{
  "model": "masked spectrogram model",
  "dataset": "strings of digits, spoken by a formant synthesiser in many voices",
  "train_examples": 39062,
  "n_mels": 64,
  "hop_length": 160,
  "input": "log_mel",
  "win_length": 512,
  "method": "mae",
  "mask_ratio": 0.5,
  "loss": "mse",
  "encoder_arch": "vit",
  "encoder_norm": "rmsnorm",
  "encoder_norm_position": "pre",
  "encoder_activation": "squared_relu",
  "encoder_mlp_ratio": 3,
  "encoder_head_dim": 48,
  "encoder_fused_qkv": false,
  "encoder_bias": "qkv",
  "encoder_qk_norm": false,
  "encoder_layer_scale_init": 1.0,
  "encoder_parallel_block": false,
  "encoder_inner_norm": false,
  "encoder_patch_size": [64, 2],
  "encoder_layers": 8,
  "encoder_width": 192,
  "encoder_positions": "rope",
  "decoder_width": 128,
  "norm_pix_loss": true,
  "decoder_layers": 4,
  "init": "kaiming_normal",
  "residual_init": "none",
  "optimizer": "soap",
  "beta2": 0.95,
  "lr": 0.0035,
  "beta1": 0.9,
  "shampoo_beta": 0.95,
  "eps": 1e-08,
  "precondition_frequency": 20,
  "max_precond_dim": 1536,
  "one_sided": false,
  "adamw_lr_other_params": 0.0012,
  "l1_shrink": 0.03,
  "ema_decay": 0.995,
  "magnitude_pruning": 0.3,
  "steps": 14700,
  "batch_size": 128,
  "epochs": 48.2,
  "lr_schedule": "cosine",
  "final_lr_fraction": 0.01,
  "warmup_steps": 730,
  "weight_decay": 0.05,
  "adamw_weight_decay_other_params": 0
}
Rows from block 1 of the decoder of a small masked spectrogram model, named by matrix and row number. Rows with one number belong to one neuron. Each number is 128 + 24 x the weight over its row's rms, rounded and kept within 0 to 255. All counts start at 0. Numbers have three digits each.
After each neuron's rows are labels from the 100 clips, of 14976, where the neuron reaches its highest value: "top examples" is what is common among them; "peak on" is the class under the peak. Only what is clearly more common there than usual is listed. The data: strings of digits, spoken by a formant synthesiser in many voices.
# fc1: MLP up (decoder.1.mlp.fc1.weight, 384x128), inputs 0-63
# fc2: MLP down (decoder.1.mlp.fc2.weight, 128x384, transposed), outputs 0-63

fc1.186:133128128121139141129128068107128120083120128127125128128109111127128164140130128127093128128104128110128140081128122128129186129130126129125088125128144114128129128128130128128128128128125128
fc2.186:126176128128121128128119128131073073180139128132128184120131162128136092128054126128136128127128158141120119126122122128155128128132145131123182128125129116102128130128128128128128123133128127
top examples: reverberation; muffled (low-pass)
peak on: silence

fc1.63:126126128128176129128031121128129165128144128126144128129130128140128128128170100128129127128095114111255127133128126128038128128161128116128128128128127196128092128128128128121126140128128128
fc2.63:128128128128128130128128167128130128124006128128131128128128129129119128128128129128152128130128108128120105128137128126065128128197128128141128128128128117128128108127076130128128128128128128
top examples: thin (high-pass)
peak on: /aɪ/

fc1.289:130116109128037128061128132100128127128129114129141128132126115126128144128128088105129128140132128128132128128128128120064170128020128128126128128128128128128188136128111125128128129128160128
fc2.289:129151145128161031134128128128128128128211245128141127136136133128128131091128128129127128128144128118120128128126128140068131123173128149128103182128140128128119127128127108128119128123128123
top examples: "zero"; voice: high voice; muffled (low-pass); first digit: zero
peak on: /ɪ/

fc1.217:134128116128099130128127127192128128128128134128128127128127128128125128128160191148135126137126128126128128128128128128061128107122135125128126128108128137128128127128116127128128128128128108
fc2.217:125128128128128097124196123168248128127178169128122133128115128128128114128134129135128128097128127135122131128107128128128128132128130127128112143153128128128128121125124128128125125127124128
top examples: "seven"; first digit: seven
peak on: /v/

fc1.291:128128085128093128131175128135153128112198128128157089128125128128091128129114128128128129128129128154234128128125128128128128128211128128088141106128126108129144128138128128130164128128101142
fc2.291:128126128082135128128128128128128152127128126128128163128128128130128128128087101133129128128128162128037128066114128128140136156128128128128128127139128128119128137128128128126116128128124128
top examples: "four"; mains hum
peak on: /ɔ/; /aɪ/

fc1.28:128128128125126109092128127128155248139129128131144057112137127124128128128111109153128126128155128131128060139128128128128093130129127125128128167100118128128128128179129128128128128128141136
fc2.28:128128114127128128137117078138130128079171128128128133128113128139128128039133128083105128131128062127126129128131118157162126128025129128128129133132131147182128147128128139128128140128128102
top examples: "two"; "eight"; first digit: two; first digit: eight
peak on: /t/

fc1.249:128128128127058128000169128128128133128131179128134128128128129128121128128128150135128128129188129129128132128128087147190123128125128129128129128131128131101127128128123128128129129128128128
fc2.249:125128128126215128255099128122128128106128063129136127128130128128128123128114128137128127128104128112118127128128128129128128128135128128128124128121128127141128113145096123129128117128128128
top examples: reverberation; "eight"; voice: low voice; number of digits: 5
peak on: /t/

fc1.312:131128139127126130151091128128167124155126105132107128085157128128128129127141125144142128128127125126196128144128128128128128128128128106128128128130128124126118127166102146050128128130128128
fc2.312:155127121128152127046128172129128128128107205128128115128128128128128128128128135128118125128128127128128128120128128123082127089105128131128128132058128128128128126128128121153133128128118120
top examples: "five"; muffled (low-pass); first digit: five; last digit: five
peak on: /f/

fc1.59:128128128127128130128127128119154128132136131072128151127132128128132121129128123128138128130128255159140128127126128160143125127101131128071126124124067124128128126059133146057090128111128136
fc2.59:124124128128127128128133125131128128128123255141126128128128237128118129128128128122128128088128125128128119172127128133128128119128129128145128102128128128106146127150128226126128171128126118
top examples: thin (high-pass); pink noise
peak on: silence

fc1.310:128128108128119126128128126126129230128090128116128079128126125125128166132166128131080128123128128128128128128099128128117130120128128140129128097126127127128129136135127157128125084128128094
fc2.310:129129147130136128128128053124047140142100128131128128122127130128101118129044128123128138128128122128128128107145128156187147123128128128128129128158128123118128097114128125128122143127128126
top examples: "two"; number of digits: 5; first digit: two
peak on: /t/

fc1.358:128128125128128159092128109126011128128127158128128127128128123128128075128235128158137126113128128127120128130128133128084153088131128128132128087132131128128102128141128124136120128128119127
fc2.358:128127106133110128124020138128229132111117128123127150128128144125096128130098118128138129152128146128113107115161128128131129128128129129128122126128132128140111128128131150151127128152147127
top examples: "seven"
peak on: /n/

fc1.214:128130128128128128128138128126128154129128128116125128066154103128128154128128128107127127128095147159135129115129128128137128129129176124127129128117114128128112129128188132182174108109211177
fc2.214:128144136123129128131128128128128059127156127128128128062121128128056129206128093128084123121157109128043128115128130146150203111128128151107090128127157128129127133128128105122113156128135133
top examples: voice: child-like voice; pink noise
peak on: /aɪ/

fc1.71:128128128132111120093131170127128129137154133128128158127119128128106128128128128137152166187175128137133128128127148046130128128128127128128092128128127131155128128128175131128127128125128145
fc2.71:128128128118128169130183104156128130111116145127127037125148126128121128131128128106128130067128157108125164126130128128193145104131128128128138118135083128079095127124115099113076117089111128
top examples: voice: child-like voice; pink noise
peak on: /ɪ/

fc1.86:128126076127126128128052187117223128129120099128093128128128128156126128128137130128127087128085126123130129128128128128139128128127128128128128129128128128075128128128128128128134128128129128
fc2.86:142128255127128142130115198128128128154128160128098135128110127128128126127117121128139128128128125128128128136128131128128126128128128109128130128128128126128128128128128125128126128128128148
top examples: "five"; number of digits: 5; first digit: five; first digit: four
peak on: /f/

fc1.212:121126145104125109128134112128063128127117127128128127083128128128128128115143128128127131123131138128108128128181128128128128128129128113109164128178127128124131114178128129128126128131128099
fc2.212:128128160214168127129067176128152130127128128142140137122128128123147129123128128128148138128128128128111128128120116128127128133128128128129083128116128123128128127133103150117128114128128128
top examples: "eight"; first digit: eight
peak on: /t/; /n/

fc1.267:133128100140128099129200097165124089156103129159127057150128099129127128124148201126128098128186122128128128130134064137104128128128131128115179130090124100128128128136128133128085151127137128
fc2.267:128127220128128139129015115128079124090133128121128242130125129160128133131067128128128156128130121133128131128126155128128130128135128128128083118130128131128128150128093128128128128128115144
top examples: reverberation; rumble; number of digits: 5; muffled (low-pass)
peak on: silence

fc1.377:129128128000126131124126128133124128140128101135128128128126107128128128123128128128128159128121147162128128128128105127128197128129128136127128146128128128120128150126131128128093128128154102
fc2.377:132128136255128127129144129128127135128128128128128128128136128128128129134125134128127128127128127128128128129142128128128128128128129130131128122125135128137128126128133129121124128136128128
top examples: thin (high-pass); rumble
peak on: silence

fc1.198:128124112118128119150116141129003128154061128128128160128128128129132128128130128128128128128084130144128128125141128128108124117132128128130145128128127128128128128128128128132161128127127128
fc2.198:128128214056128080144128175111128128128036128128105132128128128135095128128128128128128128128117133128128132128122126131128128083128087136128116128128128128121128150122128128117128118132128128
top examples: "zero"; last digit: zero; first digit: zero
peak on: /ɹ/

fc1.106:128128143115153128127130169111140113128233096070133108128153131114131127129162125117129130150105113128101134139122128142186058129127129128127128130255128128125126129116076167133163128128127123
fc2.106:137140140128132128108133070128105128116047122229128142131124112128128127128027128143121150098134132136128120128159151126128128127128128128127103128051123125124092114133127121128092101128128139
top examples: voice: child-like voice; "seven"; white noise; pink noise
peak on: /ɛ/

fc1.262:132128140128127128125000129141154132130128125128122128128128128112125128128169134130128128128124155122143133131128129129127128179075128128140134128109128119128128103123160129127129077127128131
fc2.262:128129060130128190135255134131129128186180130128119128138128128128128133126137128127127131070105128126138128127132128125128127123130142128128130127197128131128128131141130128127130128132128128
top examples: voice: deep voice; "five"; "seven"; white noise
peak on: /n/; /v/

fc1.224:127128134129130124128128128119128128128088127135131128128129088128128128128128119155128143092128126128128128155125128127066128130160128128124128128128077128128128128117128087129128128120127128
fc2.224:128128128128128138128127132130128128128128140128119128128121128123128133128128128128128128124128128128143128127126122127165138128118134093128109109128110128128128084128136163141128128128128128
top examples: "six"; white noise; muffled (low-pass); pink noise
peak on: /s/

fc1.298:128126128124105126128128128128142088129128136128128145128127128126129132129000153128129128128144128128150128128128131128133128131092128127128143131068158128118127128136129128127115149128128127
fc2.298:128128134128159200128195214085120128152117123110128131120128125114117125109209128128128090128125131128132116128098129128128128164129123127113120135194128128138128123151127128128148126128158129
top examples: "four"; first digit: four
peak on: /f/

fc1.39:130128128128127074184023128174128000126127143148128082148128127126125128128134131128129128093129127128130130104128128128134130134086128128128108128128128128128128134156129128127124128125150141
fc2.39:128127152128128128116184085038255246125114104091128146128130127135128126128051128121128106128128128110128119128128128128156121132128136129128128117119138124125109135130128135129125125127128104
top examples: "zero"; voice: deep voice; white noise; first digit: zero
peak on: /ɹ/

fc1.176:128138140130127128115117128163128255020129128126140095132128128128128138128156116119130128090147128127128128128128135128128128129111128128128130128250130128128128135128130132128125128128128128
fc2.176:128127128127109122130128189121129099171175127128128128131128128066128131128082123166116128135138122127131136125128128123123128145130129127128126129077128128160128062124129128136128118128128127
top examples: "eight"; "two"; white noise; muffled (low-pass)
peak on: /t/

fc1.221:128128128128135081127128128124128128128155101137128128119128128128123066164128128150202129114128128142128083128077133128128127129141081130115149068127126128130152049095090132103165158132135107
fc2.221:134128128184131203128128131128128128126128127127125128130115128130128190128128125161107129129128158128130147128128117121128128126128128127128128128128118135124121128130127128128128128128128125
top examples: "six"; last digit: six; thin (high-pass); first digit: six
peak on: /s/

fc1.252:128132118129125140128188136128097255128113128128135117128176128129128128128146128135135131130128110166125128128128181135143128127148128128128126128128128128126128168128043155128138125128128123
fc2.252:127126128127069125128130128128035000128134127128135128116125128021128131125126156128114128128125128128128128125130126128128128110092131128128143130128127128128141067120128075128152128126128128
top examples: "four"; pink noise
peak on: /aɪ/; /ɔ/

fc1.299:128126122128128157128128128128128128128124128128128137127119129128121128128121128129128116128125090115128128125126129128116128128230137128128092128123128128081209128128128128090128161057137115
fc2.299:134128165128128121134119073128128007128128128128128089135128108128124146127165128089074128113125134165128128128132113128228110177065118115072126126131118129136128128128128128147128128129136122
top examples: "seven"; first digit: seven; voice: high voice; pink noise
peak on: /v/

fc1.323:129128128128128128128128128125127128128138128129133128103120127128088138129128139092188128127138155096173065069135128116128075142128123120128158205110121165128136111092128147097140119123116128
fc2.323:091127128129131128128128127133130118127140128125128128128139144128242128130128127128167087164128128128144128134128128113128128128128164128128128083123130127119123128128128128128128128130128127
top examples: "six"; first digit: six; last digit: six
peak on: /k/

fc1.364:130132115128126143187128130121128128113128128100128130148124126128128122125166128102128128133129183111090218128096128129119128128056128126088128128200122111123128128135128163128128130128128128
fc2.364:128128124128127128034128129149128132128121091160128128128143123128129128128128128153128128151125127130128130126170128128130128118217128128137123129128125116181128128128128113132116120128127099
top examples: voice: deep voice
peak on: /i/

fc1.293:128128127123125125255129130128141128129126128102128128128095128128128133158119130138128128128128129129128128128128128128145129128128120131128129128132140168128128128128111129152122131184128128
fc2.293:128128139107125094000124139128111132130128135128128099131140128128128128128128110128128097116128123128128122122128111128128115128128128128128101128128139126114128108128128128124119130127128128
top examples: "two"; voice: high voice
peak on: /u/

fc1.40:128126129128127128128121147103115128128138116128107158128128117128128049128085103141128085125128113130128128168128130107131090128128128075165128096128066136128128122128147123128165128126096128
fc2.40:114128130126128098128128129194163150127128128127166128128128125104128222128134131118197159130129141120114132114128205156129128136128128128126116144117128128128128160128024128128128129143156128
top examples: "two"; first digit: two; number of digits: 5
peak on: /t/

fc1.171:128128128128128128128127128128128129128128128128135127128145128129128137090132128133134061158134132082122126128128128128131042126128128127128128128128128115108124121126128118128141129125116127
fc2.171:134128128255123147129163129128128162135128131128155128114104129138128128120128128132140127178103128129128128128109131128134134128129128128113128132128128153128128137124128128128128128128127215
top examples: pink noise
peak on: silence

fc1.142:128128130128128118124128127128126122128129128128132128128117128111126122159128128129130131128125135126129128080128128134132128128128124123143124128132135128127128128128128128128066126124126128
fc2.142:121109130122135128128128128128128128112150149152124123133142128116140130128128098128105131129128129129122128128130116128128128128128127128129128098126128074128128069122128116128128126129129128
top examples: pink noise
peak on: silence

fc1.234:128128128128129141128128128128128128128136128128130128119117153128128121128128206121128128128119118128128128128128103053120128124129130131128114158131092128012128128128128162128103125128129128
fc2.234:128128087128104124124136128151109128131128137128128148128128079149134128127054128128128128128128233128097128125126139128128129128128128128043126128002128128128128128097128128128128128128159129
top examples: muffled (low-pass); pink noise
peak on: silence

fc1.127:128131128128125127128128128128128099129128130165182131090128109125128165119146146120109162128128082130130140125128077081199128128166157177128129129128128172114155128116128128126133128128120100
fc2.127:140149176128128131125128128114128129126125128071133128129128128128128113104090132128129113128108175128137088123128061127062127127126128106128136128128129128137126168175107104102128127128164128
top examples: reverberation; voice: high voice; "eight"; mains hum
peak on: /eɪ/

fc1.33:128128128145128128128128128133128128128128128136128128128098128129122117021134131106072147126128128128099128125215128128111128128131131128192148118129128128128128010128128128128123212128131128
fc2.33:130128113108127128125128108128121129147183093160129127123098120128151128128128128128130128167128128128128128172097098052128128101132128119129128215121128128128128133144127128128150128127128156
top examples: muffled (low-pass); rumble; number of digits: 5
peak on: /s/

fc1.276:128128128121094056128128129128128128198121131130128131119128117134128127128091128128134118128128123129125128128128128128128128128184127128128128134026130115127131130128156128127118133132129132
fc2.276:117128132127135129089128118112128177121127109130128135128128129119129128105128125128128128122128128129128127123131128128128128129128128128128128128174133128154128128128128128128128129127128124
top examples: "six"
peak on: /s/

fc1.378:128134128128129128105115130129121128109128128113128124128123128127109129127116142128128129128128128128128128192127078134160128124128140128118110128126126153128118128128126187127128128128127127
fc2.378:128132129128133127150185128128128166132127128128133147136128120128143128128128132123128126128128128146132128128128128130102131117128127130132130128128128128132129128141128128125134129129128128
top examples: reverberation; number of digits: 5; clipping
peak on: /ɔ/

fc1.270:128129255128128138128146128126128128128128130128128125128127123128128129111128129128139123128126124128128128128128128128147095128128128124124138125102132123128127128164128135128128127128127129
fc2.270:149128000127128128121120131115119125128128121131142128123110123127130129128128128120128128127128127128132130120127128130128129128134126128126128131128128128128128128128128128128126128125128128
top examples: voice: deep voice; pink noise
peak on: /eɪ/; /ɪ/

fc1.18:128116141103128128128128120129128106124128097126128128142130128158126170128129128128158130128128128128128128064128128128128135129130118128118120128130128128082134146118089128128127000128124128
fc2.18:107110129128128128129128131125128134128096142128128128171127118128128098129016113130128128124128128128128070128128128128174128128127128063169101128130127115129128126129128103128128255157139128
top examples: number of digits: 1
peak on: silence

fc1.35:128128124128167083127128128128135128111145128128132003128128159134133130128128157128128125128113128128112124128128082127128128160128138128129127127128128129128131128128129127112152128128129128
fc2.35:127118193128128126082128118051129154129108115140175239162128129129128129137090128129134128128128093101134128128134128127127128188112131128106107124027128128131128136097128148114101128121133128
top examples: pink noise; rumble
peak on: silence

fc1.271:128128127126128129128128128128128128128128128139128133128126120184128116130115137128128162128128218200187129128152128128068184128110127128128131251126128125127106128136139113104138165154128067
fc2.271:113128128255067128128128129127128132137133125128150128136128128126128128128128138128120158128128128128128129128128128128128157128128128128129128050128129128127128121128154128128128128128128107
top examples: thin (high-pass); rumble
peak on: silence

fc1.3:128128128105130100128157140129174128128128128128128104128128126136128147128125128129126128129128104128128136128132130128128126127128149172128128129128128127128129128115020128128128128124116128
fc2.3:137128128124128204131128128131038128132077127128128142072144128132139128124101128099128128128127122128124099126126128132128127128127145128130128128144128130094128134128134128125144128128129119
top examples: muffled (low-pass); "three"; first digit: three
peak on: /θ/

fc1.195:129128128132128122128124163128128127130128128128110128123121153128180128129128128118128128128128131128094128221128255128130128128128128128128123140119110148116091128128149128128128129128128128
fc2.195:128128128128128126066128128128128118128128128126128128129183129128066115128128145109114138140128096128135126136147128128128128128128100107219128109128128128128073127205128063128086128128153119
top examples: pink noise; number of digits: 2; white noise
peak on: silence

fc1.97:136128146135135058108128128128132128114106080174128128128110127173128128130127105122126129105091172131128128127128134128114128118102135130152128060020137128128128128128128128118113128128127119
fc2.97:128136110117128232128156128128128128129124128128129100132128128108123128128123115128128066107126128126128127121134128128212169128133128128128128133129124128128128094116146129128128128130127128
top examples: white noise
peak on: silence

fc1.306:134121128131117190107127137128116128128162068128129128128088127128128133124122130122128128128128128128128128135030130128128128147055131128139128128128128128127130128128164128126128127128142107
fc2.306:130124153128128077082132146128128130034128169144130128135193128131128128124193127124128126145181129128102130127128155129128139125128129128126118128126114128132109128140104122127129125110143129
top examples: "zero"; number of digits: 5; thin (high-pass); first digit: zero
peak on: /ɪ/

fc1.43:128128129128090138128128092124134128135128128135128163126132128128131130128128095129114128168128176128127128133128128127123128128128127122130128128143125128128128157126128131129128126128129129
fc2.43:128134130128128140140121128127129034100191128104128081127128128130114129128129152128128128128083129128092128131138130126128128124128128130132149128123128105128133135128128128128130128146121115
top examples: number of digits: 1
peak on: silence

fc1.226:129129131128120128113050128189151127143110139128132128128158128121127167101129128128137124130128137129128128128117152128119128143128182155128129128128128128133133128128000128128128150119128129
fc2.226:128128155128128127163127111128092128128255129128128128125128124126134128127128156126095149128129128164128127138132128177255128137127126126128196126128103128144129137132128080128128128127128128
top examples: reverberation; number of digits: 5; first digit: five
peak on: /aɪ/

fc1.314:131128133128038129129128130138171128128123093128148161122128123130128128128255169128128128133123128128128144128127128128131128193128128070128130124130128127128128133128114128070128128127125128
fc2.314:131128128128232060128099128129020128128128129150126119128126125129128128128028127128128128128131128129126127128130128128128121128123136133136128128128128128126128127142128128150144127128126128
top examples: white noise; pink noise
peak on: silence

fc1.282:130128128128128128196128059129127129126128128128129126048128128129071128138128133128128128128128128114128086128116128132091128128127130147128128128135127128120124128215092128128192128128128128
fc2.282:128128128120128125128128128128133128136000128128132128128128128119132128131128128128128146128128146075128128128128128128123130128098128128138118128151128116128128128128128128128128101128128129
top examples: "zero"; "four"; number of digits: 5
peak on: /ɹ/

fc1.26:128127097128091128127128196066128128128122128125128127128128098128118148128128128127128063128128115128128128165128128128124128179128128128128128143125127128128128128128119129128030128132179139
fc2.26:129147255120149128135129129251129128127136128128124133126130144128135128128109150128123164147130138127128128136128128128050100131074128087128128128121107110128168128128126128128128128128100117
top examples: "four"; mains hum; "five"; last digit: four
peak on: /f/

fc1.53:130128170129121128099116131128128128126027128128124137128128127250124143128129169129129118113128116139128128139129129128125128126128128116128128186128128130128130116128100128133128128128128128
fc2.53:105123126085119128126128210143101128113150128136127128132117128121129125181128128130128128128125096128128129082128114128138135114128132128128128128087112128128078130136162132092116128154171150
top examples: muffled (low-pass); rumble; pink noise
peak on: /f/

fc1.295:128128113128128130128123128128128128128126126128130130128131094134126175128125128175124045115141124145168122117128123128129199126128059131128085073128201169130119128016128147128128155128153099
fc2.295:128132128128128136029129123126128128129129122128128128128128152132128128128125128128119137131128127107128135155109128128127128128196158128131129234154128128128082113181128128128128128128128111
top examples: white noise
peak on: silence

fc1.92:128128113130128097111128122108156128168128128153132142120176123099165140149225128127128128128128124128128128128128125128128128161128132147128154128126126128150128105127127128116115128128128130
fc2.92:128128122130128126128126031134017129117145127125125082124131129132129108146125128129129123114128130127141111128138128111121128129132128152130128149082117118128127128129128128122130128129114132
top examples: "two"; first digit: two; white noise
peak on: /t/

fc1.370:130128130126128118123148105148127128207124142165128213110127128147127128124040177128128143106128128128128126130122120128016129127118127128127128128129112128125130128129128124118133135127117172
fc2.370:128124068130133166121168119128074127233128114128125128129124127087114127112122109126127125105124099128127128128133132126137128118133128128128146128209128128128137051128137086128128131128128131
top examples: "two"; number of digits: 5
peak on: /t/; /f/

fc1.180:140128128128110118128128112128138068129128179182128136128144083164111128128103128134128126131128103128125127089127136126128134128128128128128128128096133128126128137128128153128123128128130128
fc2.180:124127128137128128114173127124141169128128108099118130128137129128128128129069127115124108128128128127136118112120128128129128128128129128128118128129128127128121128128128128120128121128128116
top examples: pink noise
peak on: /t/

fc1.24:128128128128128111128128128131126128128120083174099128176128128128139128128128128238109131128126128128127162128127128129137121151128128118233104113134128128127000148130128128088128128128111099
fc2.24:127128128128128128132128122047160128108128128128128128128255128139082106128128126128140128128140119128128131131128127128127125051128127124127121131128128128124143128128128122130128128128128128
top examples: voice: child-like voice; first digit: one
peak on: /w/; /n/

fc1.379:136128128128089201032128243128128133128117128123162128128128128127128129132108129128147128130128127132123135124000128127121123128128107128132134132109128040132137137128128145132128137152130128
fc2.379:127131123131128128128203009128128128033143132116123127112138126128128131128129123088111128128128161120128116130180128128157128172124128129125128128099089168113128151154129128128131113128109128
top examples: "zero"; number of digits: 5; whispered; first digit: zero
peak on: /ɪ/; /ɛ/

fc1.100:128132127127128127163192156128064093149063133119128128064128128128123129127147128128123120128128141128129128128115124130128108083151127130116128091091117121128128136129124145130133128128127128
fc2.100:128128127128134127129128128128205126115214122128128128133134128156117128128128129151133128128134146128126131128128129128252128128150128130128126121136138128143096132139155146131127128132124123
top examples: voice: deep voice; "nine"
peak on: /aɪ/

fc1.128:127132120128104088128158127141116113122134128190148195107123106128128128128105128196127128128129140128128129130129130128120169112128128127128139128126128123128128094129149119131127111129089128
fc2.128:128128128128128128141048035110013128165120126128135128139128128128129127126026112116128146102115128128128128127128128112129128179128128128128128128125128129109134128122114097123128138128135154
top examples: "six"; first digit: six; white noise
peak on: /k/

fc1.184:128135129128128128208129128186115128128128128128128126125128128132128128128127255119128128128126128150128128128128128114063128128128127128128127132115128090128128127128128133190128076128124128
fc2.184:190128126128073128117128132031128000128128128120128128122128128129170132133128128128076128128108128128148125126127123144133128128128128128128210128138126128128128124128129128123128129128128128
top examples: "four"; mains hum
peak on: /ɹ/